{
  "dataset": "procedural textures in two colours, tilted and lit",
  "image_size": 32,
  "color_jitter": 0.6,
  "method": "barlow_twins",
  "norm": "layernorm_no_bias",
  "hidden_act": "squared_relu",
  "parallel_block": false,
  "drop_path": 0.1,
  "width": 160,
  "pooling": "class_token",
  "projector_hidden": 1024,
  "projector_out": 1024,
  "projector_hidden_layers": 1,
  "learning_rate": 0.002,
  "weight_decay": 0.09
}
Rows from block 7 of a small self-supervised image encoder, named by matrix and row number. Rows with one number belong to one neuron. Each number is 128 + 32 x the weight over its row's rms, rounded and kept within 0 to 255. All counts start at 0. Numbers have three digits each. After the name is the row's rms in percent of the matrix's.
After each neuron's rows are labels from the 100 images, of 14848, where the neuron reaches its highest value: "colour at peak" is the nearest of a few named colours to the mean colour under the peak; "strongest on" is what is common among them. Only what is clearly more common there than usual is listed. The data: procedural textures in two colours, tilted and lit.
# fc1: MLP up (model.blocks.7.mlp.fc1.weight, 960x160), inputs 80-159
# fc2: MLP down (model.blocks.7.mlp.fc2.weight, 160x960, transposed), outputs 80-159

fc1.584 034:205127116070162113138166112098142165105083094148114084063145154106122108140103155124167140106146087164107138106091127203091186104113101106163141124093123078135105106166166185208072133151177084086110101102159106103105145131114164099186130161
fc2.584 018:076152102144153106117115113130136130194081103113124193119079114160167071070174127134096052127171110125099098148137141116129178145133139099114113097143166194141168141105148130112095100142081150190157083149188098088154167100138202116150088107
colour at peak: cyan
strongest on: teal; white; ground colour: teal; pattern colour: white

fc1.283 153:148131153126152103090181129151090165085111118102088070141110139126123187153162167103119136128123104127134160144105092109178109103098125176164105096165125196113125073114163137139051128150139153046150084149168087093136179148127182156148151172
fc2.283 149:083175144172116062127122201153207125135138090188081161165113094118162107124177145125136092086077124082203117128100120090146144147149125118108138118169135080110112178103136048140129134102164130106153100092075152075105139150102090167123154135
colour at peak: yellow; pink
strongest on: yellow; pink; pattern colour: yellow; ground colour: pink

fc1.657 056:115128160175063076138105061127112162093146119115111143184095116162103116123139183121180137128129116138118162166142232138164160164195093119140127131093199154130174145109116120130104078124116181098069121128151073121105104106075173151156152118
fc2.657 048:124146142129058171130157088157160097124102103113142086157070155098116161134106139110130167152138073124176131105090111140076116107156158106076143111134168158074166158143142121123160177143150116090118141105147173132146141144116159103129136101
colour at peak: black
strongest on: black; ground colour: black

fc1.174 170:152080181103170068129146102185109179143087143140158151145098097132123143111144107139081132131121145113149127114146141173156157110099119139116124111170139125104126113134109044113082090089156093125133111111220141158154108090137114090133087123
fc2.174 189:125167178127154101125099166134114128189092086190102152169090137120128121203176071133110081134078158164105093180185182069154133146111123153096096138120159094148071154077073133117116139154101154095125083073158132129067124107104138127130095078
colour at peak: blue; green
strongest on: green; blue; pattern colour: green; ground colour: blue

fc1.594 110:119118104117138116128074098166142164082181166148107157127159078095112124141113095099100092133126160112108192137107181089130150124131132119131102173115118107163139097222138140158066126115111124107094196161115094155122074090218060135143095102
fc2.594 116:106142105122144162185107111122149088111091100117129126138133186146114125103129184143157105046100131146128118136157105131070126082137130146128075058086100156107099146076100093091152162092152141142164093156187144086113201168081169172134122151
colour at peak: brown
strongest on: red; ground colour: red; green; blue

fc1.82 080:101115101075183062133139091184109172074144204166148128115165076137108114145064127136122125160139130113155155120115154170161165098095135125141139133128149122183109133167135068163112082081156078134088158153187102155161083115151123109160097172
fc2.82 059:110132148160166108119098195113119110162149134069188122106132140136142151098119138133154179159124139105072087109131153155122116132166101080177176129100074130092126123125139126095170096171157143094123185105094124116120143162094163167085147105
colour at peak: black
strongest on: black; ground colour: black; blue; pattern colour: blue

fc1.122 037:142094141166086142080145112168141157128114171134127150076150084124093114160148110132117143118138106141181139150067078106094104135115105126155111096093107152113117094151120121186163165093163160118181123108159062084190154121192134077168095168
fc2.122 015:079093081174176128117146155122104118134097046110120095114083115095142111151171098072139098086136100136104119129158131094136099067145097118174176158125094097096114153120151195142129177143125144146121084144152108105070177125140195192175186079
colour at peak: brown
strongest on: green; teal; ground colour: teal; red

fc1.616 047:130108156128177178091101065193117168130171121169089126067106094119147127082112100073136084181136116158084182168121097131127151161113115115118142159154109151186102120173149089094106124125155065096181139121117122088116147092177137072095156133
fc2.616 029:068160124157160108175055137121115115087048097098191140153119145176129089148168169149138119096096113098173133169103096149113089157147163111154100115069096159110121108096131108113158100172127160094104120071160108077149164145113107174110163089
colour at peak: blue
strongest on: blue; teal; ground colour: blue; pattern colour: teal

fc1.61 042:166095193103177140147112123116059220144168136151141100090163179062113105071156120166141138077098169070121141136191135122128099106144096160158114101106083114173129112154185127147076112113174159116079154114128095115162129156148177151172118133
fc2.61 025:113118110154176153137164174109116134185169158115141153118209144140162119173098066123115129106117072100107055117136134161153105113127170057074133151137112139168119132081102128122149137153075136150128100138154150129104114142075153147120138097
colour at peak: green
strongest on: teal; black; pattern colour: teal; ground colour: teal

fc1.49 153:158058180116170124043175124147104194121165215142138114111115096112169128136080157169135176197160106105134107135106093131116169119131115155149157101127140127141156083143137129177132092087122089121127137133121088120153144083215160134107090170
fc2.49 139:109137128127178083156103164115105144127166153131143095137146160150162129176120144204132120137136112147153087199147170086089186120176119158190114116122113134097105110109122120101190118128164147090139145047095138126097131097110151191089106109
colour at peak: blue; black
strongest on: black; blue; ground colour: black; pattern colour: blue

fc1.738 170:106126117133131161158094157126116111047101195143082139124142146115151117064158116145122111123173088150122155116129077115095170130113182119155099086123085199102136140098153062100140116107200107092183141125197127147125120173122148115095143129
fc2.738 187:110117125120132163181102176113171119177101131088142116097120152120157085121163162181140079104148150139107126113125122118073134137148192080138146097111083132073112185078148133107168159125126151065171104143118185126108151134096110123137103151
colour at peak: blue
strongest on: blue; ground colour: blue; green; teal

fc1.409 050:139103131085096172077173117133082073117097111167142122108133111119200121164154183171032171153113155114161110099095123146125107077184138132104165117158170095123126090110123082127102119117101135104071103132089112086103117146153067155148160146
fc2.409 041:113145109127173167151075169102158184094183109126159160136150184126121133162100118136164081119073102146116180138127094117127119109096149101130048151176135109157110100062135082077138104178101147138168089154184176168146158107106083145065145103
colour at peak: yellow; orange
strongest on: yellow; ground colour: yellow; brown; pattern colour: yellow

fc1.513 032:115152111095177096097166104187150182081157147163063072079180155101095187088137145088139126144110109135105095131120145148100097157096156159146117132106156146171138161099179155113157113149178090149156124109156051169114139166173124184094132103
fc2.513 011:087165093208149094143108149095128173153118111131079141156137137201116133134137154145115103059103139175092145126158117129170188148121123093156160117160166141099117144089102118145090119169122145090127089115129177138175114170104144133141100148
colour at peak: blue
strongest on: blue; pattern colour: blue; black; ground colour: black

fc1.518 037:133073119131198101140101148147104163127100144093125101120169095102154151107161159113114103163160156138140065117119154111099104158124138177144178126064104095098148073135174138152090080102126115122079150087141093143152127104142129166124167166
fc2.518 019:169142133115093112127113122091106103095157143174146125101126106170106110102179157192088146136160171174126183098126131156089178039144076116143115122131114120120122096121145184129141081153143171165104168109100117104114166137108122124143139127
colour at peak: brown; red
strongest on: green; red; pattern colour: green; ground colour: red

fc1.78 074:127125159095128122087122148108071159055154199120123090056164154089164117133090170163139114151140117133139149096146122104144166135170171142133122106091115153110151123107154069131110135132206105075126098080206074101135161153113158141127154181
fc2.78 060:112118080149151108189152131144137083165135102111172132132102142133093158165182168131128092075114159113169146136117099115108107151128170073109132126069064104104107141099133122104134114112081161084104145124088110143178174119145143090130152123
colour at peak: blue
strongest on: blue; pattern colour: blue; teal; ground colour: blue

fc1.529 087:135140151110187133065080116142115167074130169138099166105112117103166150092159168180138084129128176173137109087134091185189148137150117165163101149137119159173149118126140087136085096128188127105128133084109071155119147173151150140145099128
fc2.529 080:123121160132136129147124162134122140104151107098101188170072140084103193123214107178137107075100132145153073093108161171150088125118101143163116138154105119120147172131070102077124166153122085151189177128068109152107124157142142092108087129
colour at peak: cyan
strongest on: teal; white; ground colour: teal; pattern colour: teal

fc1.339 037:105056145086127161070166111169057140088085182171172169162118137077165181142143116124102185128153132117100158125152119172110162142149141176137083123188118163142119063152103136176119122155148142160106168174146071109094158138142171170153112106
fc2.339 019:153142147163099130133108192132095127134141149157120177135158153128144123154163013070086143159072049099098071124137161149125107129145141095149139160161122044141102105148152190155159157177104081099117114125142158159108144148090144122089183112
colour at peak: cyan; green
strongest on: teal; ground colour: teal; yellow; pattern colour: teal

fc1.714 035:157114132118113122062117060136133144115129161173064130119125081147129218090131102140106169155176144112110179127063102136094123172173170185094120167120088104149147129111111113162139079140172169109150122150189066134117116085103159107109129162
fc2.714 020:069154167144109142159127086103178073138118149114168114128155178132167099069124132126148140124087096065171121123168114163152072120063141120134124111135135123186144087095135142125144132185117151166117058086137193089105152070108142156083127154
colour at peak: blue
strongest on: blue; brown; pattern colour: blue; ground colour: blue

fc1.95 050:137129187087121121086177132157051092096171107110083091170126171146089175161148105121092168123090100102125098174128108131164129117159129219095124121111138124082154064131184155188113106148168182097126105128170120162088164091190146106113174133
fc2.95 038:080169081131181164127086168048146153110135114047117107144109133151167153126176106124138026101170143148126138118154110130163142069075167126133126081085173153108094134138141121102099080108131150152129078113140121160107147122106203127207141134
colour at peak: red; orange
strongest on: yellow; red; pattern colour: yellow; ground colour: red

fc1.84 135:162137138083185103127138070111108070104105209154140068044153135122097140109085207155118147111210127108110149158084142135141170122159134203093138121154154155189144093139197161126137142160130157086138125118172144103130111157123137110177119141
fc2.84 152:130181156142154086169113100113129112147124097133100120095043178155105100118138167161100076112154125132150121197142146119124173115076093145103122099171121137149151128109119183112106169167097171176205119157129107117099133097135151092082051117
colour at peak: green; black
strongest on: black; teal; ground colour: black; pattern colour: teal

fc1.302 224:236117122122135112124181067102101114109123126115082100100110161152099189119132163141146176116132103176107127102127100109175116122169167142166114110152084165144155103121127136133108168128125102091131141164150092135166140160163123104093160142
fc2.302 228:197142077152105117165170113104131127142141098112117146144113184178090126113161139121169137090114047163104141106149110074141156132138171108202098095147083127186134136122047132113162186189114144117140118161142106108115136146117114134086145160
colour at peak: yellow
strongest on: yellow; pink; ground colour: yellow; pattern colour: yellow

fc1.666 038:152098102071137127080124118075082098097114113098097117149130130094179164169097162120123116140127130103172121136146102106116090128099153094136100100113185120152181091157126172159079174080133135100148146139118070165130169126193088093168146156
fc2.666 021:084122153158107162141122214038163160113120113094138135173127196151156141131129076165155085116091085152141120145170148101116079119128136079103069153125194103095112167069086113073191166126112130103127117118146171142107156095105129171085099113
colour at peak: purple
strongest on: purple; teal; pattern colour: purple; ground colour: teal

fc1.199 049:165028117147189105122111074183121130157171162113096158114131104101162099130173120101101090162135089123160134138143117152146147109173145124127202121107111170116133140129181106181054120119168100120161099181123051143188147130206177121177121168
fc2.199 036:133139105166110103151110128159129119195122047145113145142073117146132147145203107132131134099154118176105079152149135099097118089107084122096235120092132091097146204084126127082122104134109096133123209142128092126116165183094161152154137090
colour at peak: grey
strongest on: teal; orange; yellow; pattern colour: teal

fc1.483 176:152115176110152116049103133126130184106137178135069158106124105109147182110138170143168112122115164157140102068110112168182141134159096177154102173140137163218122144137124089135081124128183092101152148078121105132117148177110158131135096104
fc2.483 184:131132159138144145143086157100119143089171097122105189151076139097115161135210124158179099102066114194120062102127162169157122146123094140149078152126079141131129147104065091097114144147137086176157163103059099110083114173123141119105104150
colour at peak: cyan
strongest on: teal; white; ground colour: teal; pattern colour: teal

fc1.681 033:076099076152098121131169115141150082096094144158163163109183162096103137128128137090082119175152174142162126107137081121160122148087119163085150160175176174160128075087173083092085182171159109075080132108189099167131165139126181115176180139
fc2.681 011:095166078066156139125095147112113136129148161118110147129117143197135154139124160153180136100119165115154155075161124163116136142138123143130091115075075089159097164076148128082167104160100122076152134175106167134131138170147128120158121173
colour at peak: yellow
strongest on: yellow; blue; ground colour: yellow; pattern colour: yellow

fc1.659 052:168168096198187056085132093124140136088124144165079092113115185149093161099168136090122097109091129132110128109093077138150156116151137173162080125150131152158106134150153140133101131093165090143113066158156125100098156086089172124167129178
fc2.659 039:067156129173160088098145198116107166134106117159103137078200138165183114160142093146170139153151158078148091113135146159152111102099059141126117133183143036188150124118144121103141150151094096188114126125102088097075094124110110182133107125
colour at peak: pink
strongest on: white; ground colour: white; pattern colour: white; brown

fc1.721 141:161135119011152070137107057122123124107173137173120125114128108140109115118087156164146094117146107077155181162119151132139198154130166157120134194106118124209122116120113116114062074127116151097152104148151148158167127158139116082177112116
fc2.721 140:139165167137138118159123116148118121135162071110111094122041158120080093183130138194155067181135167125145113168211091144159157127073121135092181148099100111137126157110130148129115132122057132088185103144111084145109179143140141074081097145
colour at peak: red
strongest on: red; ground colour: red; pink; pattern colour: pink

fc1.2 040:126147140184161115091135147144098189052059183171070154104123138134146106130073123142144177150142071146168156074076139167154140160166102177147103101132168135129131151085141115135084132106133157147093070091101094131097151159106141129116157087
fc2.2 023:082066050093131141181125108099156126128140084115134157106157160120133077112144146145168062063154134158126132136122076117087157092113191111082133128102134163142174161111110155085137111112069136183182092200154143144142121137106116099164117136
colour at peak: cyan; white
strongest on: teal; white; ground colour: teal; pattern colour: white

fc1.372 032:156060112157087078162141130094067162136179155136129075177138172085146130166116131123106182138103149134143170132152098107123134172172111146108185117109158182164127084124132167190168075164154088103141141092158081085185145145138152152137104156
fc2.372 013:091121107151135097155039181110141128200130105103119168118129133145123100145207131160133102105150145128137075194136143108085108206134109130169163093157130142069090172088162149076171126129079107140166104093098173095092192163047104089098111062
colour at peak: green
strongest on: green; ground colour: green; grey; pattern colour: green

fc1.355 065:102106177079192078092132090157098135059172147145171132127112105181138138172096143152081156197141110118147152142127175172116160114094101148113149096165099113130160056107146079126116111107143077085069181142164042155170126143171110097147073188
fc2.355 057:107122106147124128133071142147167102146160146068198082149101154115137138105118108105162181146080148132058083140120173150134088116137108072151146159076088172082149104122129085072180106176147122110120208142092119178153099164101100182068115070
colour at peak: brown
strongest on: yellow; pattern colour: yellow; black; ground colour: black

fc1.586 034:142080160101156145096110088153116148144080112112117089073123116101104160145154082122149197146100172095156145128167087149100118184125078184136102081093140148078175110111177161142071101162189110145158092107082147075099135129150139124083053103
fc2.586 017:109128066073137136137114166100150130140095065126091120160125114138158130126164058124118106147134167142164116121097146111108113127133178117091176090102142099074117183114082151100134143131096078093132158122094090214130111080152105124204137131
colour at peak: green
strongest on: teal; ground colour: teal; green; yellow

fc1.554 095:170100144109126136104151096102115074145227089134085115158173108173117136128068121120102164176119149103156088138072156113165125077144182145114102147082174132179148134132107152141111066156121105161121145180150109169149157087148181151169136175
fc2.554 083:074145097111142111143159082155148070153069138087149142098099170080117116097169095107122099122086122123114144100213121133098130082083125111143133121124098125163116132134146149135167195153080162104153130142115145068121140156169147182111158113
colour at peak: purple
strongest on: purple; red; ground colour: purple; pattern colour: red

fc1.754 045:180060167046176091109121091160132167149163163159132098099143116134173141109124111104072187164156108075167115151100133102158176100167130163129149102101183161174132070194115164144082074088134069154158155118134100101162143137185150130116091152
fc2.754 030:113161108097152116171099137106091087095125136103153116109113215132139102190140137226142131107117118166152106191183186120100165125156110174138091145133119136074135125098118135102178137182137167104113151067100132133074136134103135168057110098
colour at peak: green; black
strongest on: black; ground colour: black; green; pattern colour: green

fc1.250 052:148100170116116139055121137151077181138174145121053173112178061104141202059144151120128111125170177102106137114051120112171135194160125114152191151183133147138112172149145160150089084120181109097164095103135130163121142090122161136110098089
fc2.250 035:197148183126131136156104131118138088133162075159115148127115171150082135160105140160161148147099156151096069137152110130177116094156054146145159152117110134162096110083051138076150144134122086201181215126107119149108130159119133105154127135
colour at peak: brown
strongest on: purple; black; ground colour: purple; pattern colour: purple

fc1.751 040:111157163112103075081149091142115118121147111088142146099115126153076111115064170116189157173148161120124166127146176099114180096113147171151143112096152145164174092142150052145112133148122104110069158097188046103157164144120094093110180096
fc2.751 025:095116095125080159140107100158177116165168162123208133161084140150105153105083108127099196154120151134123065119107158126089134094139118055114132120086138169092165150115112128062126093127118111142153204172120133187170053127117112124127063101
colour at peak: black
strongest on: black; ground colour: black

fc1.563 121:148136186115213135085109112145127199114109197156121149085113071072168149079142136139162112109108145136131152072133080174196122119127119144143099160172137159203112086150129076162025119115129105108127123112143105173153138138129109100168080132
fc2.563 108:126097133134161098164110178084117136110187095115144218147136152145100139132180113143167139098111109134154031113104148165103136130122111123110124102101124103115163168095070098075149122189138086203126157136134117093114071183120175142095085159
colour at peak: cyan; green
strongest on: teal; ground colour: teal; pattern colour: teal; black

fc1.41 046:112153170118198075142166114112120183086120160141087149137115133122082134153106093089193148157109121108081164128155129157169113086142140193156098121127150109135150112146134167133071124090102134089112127201185129127175156121112134143173125144
fc2.41 030:111119158132093183132120147092154062125183107128128112142149095083195103123130169148117109122116163124160083112129128115123097127135117106110176185138115118138102114138143117131139171128142107158142131089036136115080148111151140191094160156
colour at peak: green
strongest on: black; ground colour: black; teal; pattern colour: teal

fc1.341 037:165122165101112140087159090171145152167162094147155136142125120153100134123073199142140191145147100121190150123081128077140121097154134196121162113163160161071127117126157143119140167122120124132075094158130114145146157079186153090075089127
fc2.341 020:110146122106125179146046125120156104120076083142109084127058171078125100159180122156202106152098169203114140114183124134083173145190169104122086132067130141074114140114092078114187176123118118084183144114096125185100176154152134090131122122
colour at peak: black
strongest on: black; ground colour: black; purple; pattern colour: purple

fc1.58 041:108129186133133155139126136167103042120167092062157134122149175081108130116176159151094114139107097084111106118175136072134109151092167149115144150106105152183168097123139093117077102198124172114080088087142130137157185119135152191099183107
fc2.58 025:092148112120165096113141116142110080149106144107186188089113077123129161039184091107117087100179086104132159128163107119134167079104156092161136087147095118161118177163149141121147089162118146177151154200145148167133139134114148136143172123
colour at peak: grey
strongest on: orange; grey; teal; pattern colour: teal

fc1.113 055:146112121074131129124086136147100214148149123113105107102105153046146190093144094123136131105146174122111166108166098117133125125163133135131195115137135097183126147126121156153041153110144093097169098103128153178119159139148143078120125125
fc2.113 045:088106146131152132129109111057163124149140096117152114127118182140194130142146081105117144180059213188104087102146174112111151085134136139127099126166141117126126091117141148105155185179103148143157153089149105147088093139154134200088069123
colour at peak: brown
strongest on: red; black; ground colour: red; pattern colour: black

fc1.672 153:171125130042120090101118138113130120134198175156074118123179095136154149138055145076130106133155127107176141093054124101144162183168122132128101165091145185208105137119144143115121077156232106087131123111153146143139137154112188171122149120
fc2.672 144:109177132142173135154100154079143132101123054112143106149094192138114085184163110146187123136106115185070135167179208118132106118144134148155096131133102088083112122112054100142137183114069143142088119135086070115072181099105077145102112190
colour at peak: purple
strongest on: red; pattern colour: red; purple; ground colour: purple

fc1.252 174:169123111106083157127090130122137140156212132140051163161175090145152146133110115068157121123154102151196076113044125094136142180139144104097118171091183191107120159114103128115116065128168106138148111099146166151158092149081198134146156109
fc2.252 183:163132183107101109147114160109169092180180106124061124166199144189063134134093115107153122152095148118124123094095136102145128144145113126142091143137159162164138129086065165081153129136119111195169163120127187120127132131095132133138169110
colour at peak: pink
strongest on: red; white; ground colour: red; pattern colour: white

fc1.523 034:130084111118143118074150069179085109160115138155064144069095159156144153138129122077113100164101118088120080164154093135111097107143124154099135123167114146152175098094103151090137106126113069112095090105185123100123091135106120134143087057
fc2.523 014:191151169149111185136145153133117079129130103087139171114116093133133169121222068150110151107112102141108121122150119093142056118151133108149136143147109074118099137098128220115150115179094129110143182134123083127146100095144145065068178108
colour at peak: yellow
strongest on: yellow; ground colour: yellow; pattern colour: yellow

fc1.408 044:132135134036105150127098092115110091084081150113156097108167089089126136078143160089105172069182121134129147144065123076106115136080130155158136095133181095170174135119166146109106106186120140128164075150149158146179167144163140079151167189
fc2.408 029:167159180158118138148093092087133095125136085103114110121091191158144147129081188120147144193066142155110118144136154144132117125111139163207141132156106154111172098124108107123134153128161128113127149062071104075061180118144177135079167171
colour at peak: red
strongest on: red; green; ground colour: red; pattern colour: green

fc1.509 103:181129153122175093052164160121104156068132133101090075153107158136087166149150155106148114118131114144095180155089118092170124109106127191168097100133137170136114060126173162166071107162140165078098090168169065114133150162123186154103172149
fc2.509 090:090136155159108076130081181185183133124139154198120163170137075093182083122131122110128083102118119070208126147083114101132169183168118112091145176149142081112142160132168038149128114110162141108150105100120142082120134154107081163116122109
colour at peak: yellow
strongest on: yellow; pattern colour: yellow; pink; ground colour: pink

fc1.15 122:157139136119143159147115083095138161124097211161127144077114152041145155077131125136131116112099164117085173127123107181159140147175146148163106183205086130154104096169122093135102116110122163109165088091131135172165152117149084102152051099
fc2.15 123:097087108121201103174088181148140148095139071083121212140149125124118124123211128130169103078109097139142074129096149170099103116113102124126129095091118132138119160074053123080134163160129082149124164154128149080128095190120161153114119117
colour at peak: cyan; green
strongest on: teal; ground colour: teal; blue; pattern colour: blue

fc1.305 044:157147109098095116113119086118103167152112195081161089114157085111157172118132165112121137104179190083148129090136131178160110137104159131123102167124131119124152104184115092130121113108170186117149113115128101147136138102122101174119062110
fc2.305 025:104115101118151088199134192135168124118164093107137096161105120105103117154168131140104083056161102136106097163094130130098107111135142086123103127131151120145122116088107185076160183116110159077102120172140165088142169175081113156148139092
colour at peak: green
strongest on: teal; ground colour: teal; orange; pattern colour: orange

fc1.740 065:108068138054164105159127110156086174060165161134130156135122091125161140143103141125107090140137157076181125173133129121168175161092166146145151131095109102146103102174145104112086107090135106097110078160137093166157126120197141094140112139
fc2.740 055:209162151117105122125157138133142091111145120137102103086126132111128114165095174169159110139169156157126148096133114197118147079114077166076104150114109148145131125078124126114148101085146125125098140140119121097133140206060114148133135127
colour at peak: red
strongest on: red; ground colour: red; pink; green

fc1.764 146:129088109037136145141122072131118199156188119155093135154115105132188160141085095161137097104107110154167113133117141181169158191145177104144136155128098110207108135122095069110079096054102115124158080097145152166124159163116106089207108128
fc2.764 164:165184167136113137182105154116147138116148068123086067126088180109111126173155117173170111167102184096106109166204101134135109118128155115146211141126099079149086152097092144105132148123045124043151135125089134164107191145139088077114118108
colour at peak: red
strongest on: red; ground colour: red; pink; pattern colour: red

fc1.245 107:164132150120150126119134081143137150125098156111099118074135126059206194073116118113061113117157151122141129155110112162194124129140142159133166103136133122108119115207129100150095079093153154093114083101124147186213159109154106152179081102
fc2.245 095:125100085113172128188089158150186091105105098096079127118138123169124115155137105139148102091169120151109072155118182115067101042116126152127146108049164141089195149089103153081134139116128137098085194174142168113126111198118149150171133109
colour at peak: brown
strongest on: teal; red; pattern colour: teal; ground colour: red

fc1.585 097:100132119131163158145105129134101094090103181061086075084114145101142149090158080149092131130168111142110117170138108151135119127127202112152112073148091154103137128143161143150144136112146161090181113155195137176155170118159143127167117100
fc2.585 093:061120154094182186113092119125150192158065144103144156124114138100213040045134114142123128130119163137093147118157143193102129114150118119145111103171127142143125153127159144148155162137121183136175059131133162092109102105097113199122078101
colour at peak: blue
strongest on: blue; teal; ground colour: blue; pattern colour: teal

fc1.620 033:087074144146094149077122074118095142067181211175073145152108104164179140103137167127156124125164178125112177123062161175092081090091096161138115159152117088171116139175150107177120128112147141132113078156100103102137176177104127151183111185
fc2.620 013:118176141098148102101160117133160162203098078136151140118169169122138160168135121114135097140093159160098110112136157132123128084181143114061172099099149108126099161071131140083139151125140092084129092156172163142158113113072088162103108144
colour at peak: red
strongest on: purple; red; ground colour: purple; pattern colour: red

fc1.365 151:138127063087144081167133126151119136150116166203128130137178090117172093119054140144102057090158091105205135148057131131158152151125187135125144097140121113142123114096128053078123082088115153096105120119152136131176100115102079146162115107
fc2.365 155:122170200134092160080186154167102129154157119124082090084075162123103143129123093131164164178105152124109088150164096104189074130058129120120189151095119103075210167119155128141116088152139100104137140115092077115109155091157122088119159137
colour at peak: pink
strongest on: yellow; pink; pattern colour: yellow; ground colour: pink

fc1.431 099:102096095148108078161138091121166101145087109142110111050217129064172129147101129054067127106103141149192117115157085116139172115123134139112167096147116085090089120128103129133134207152158110072089154122134146164119095126123080161088100116
fc2.431 083:167149162085097188093156136130117107161116113137135113148066087145133128171160115167109122165083106183100142134092130141148072125088089155128072170151145154114165103084183166144145078183090172100119121135117121098099142086100107078158163152
colour at peak: green
strongest on: green; brown; ground colour: green; pattern colour: green

fc1.274 069:166130181078170105043115107131109194097112191151113095114111094116138194104124159135183127103103128133135131085115088186151093132177102178139138148138113156193134103116156122120045120131156078129115124079150106155150174154126134141129095157
fc2.274 054:110139142156145150165116160117124121094156102119091184118105178098114126128209100178156106078094137170125057113145160153126127112103099133146111134097094120097161201098069086073155178150129087161172189116060112145085090161149131113091088149
colour at peak: cyan; green
strongest on: teal; ground colour: teal; pattern colour: teal; white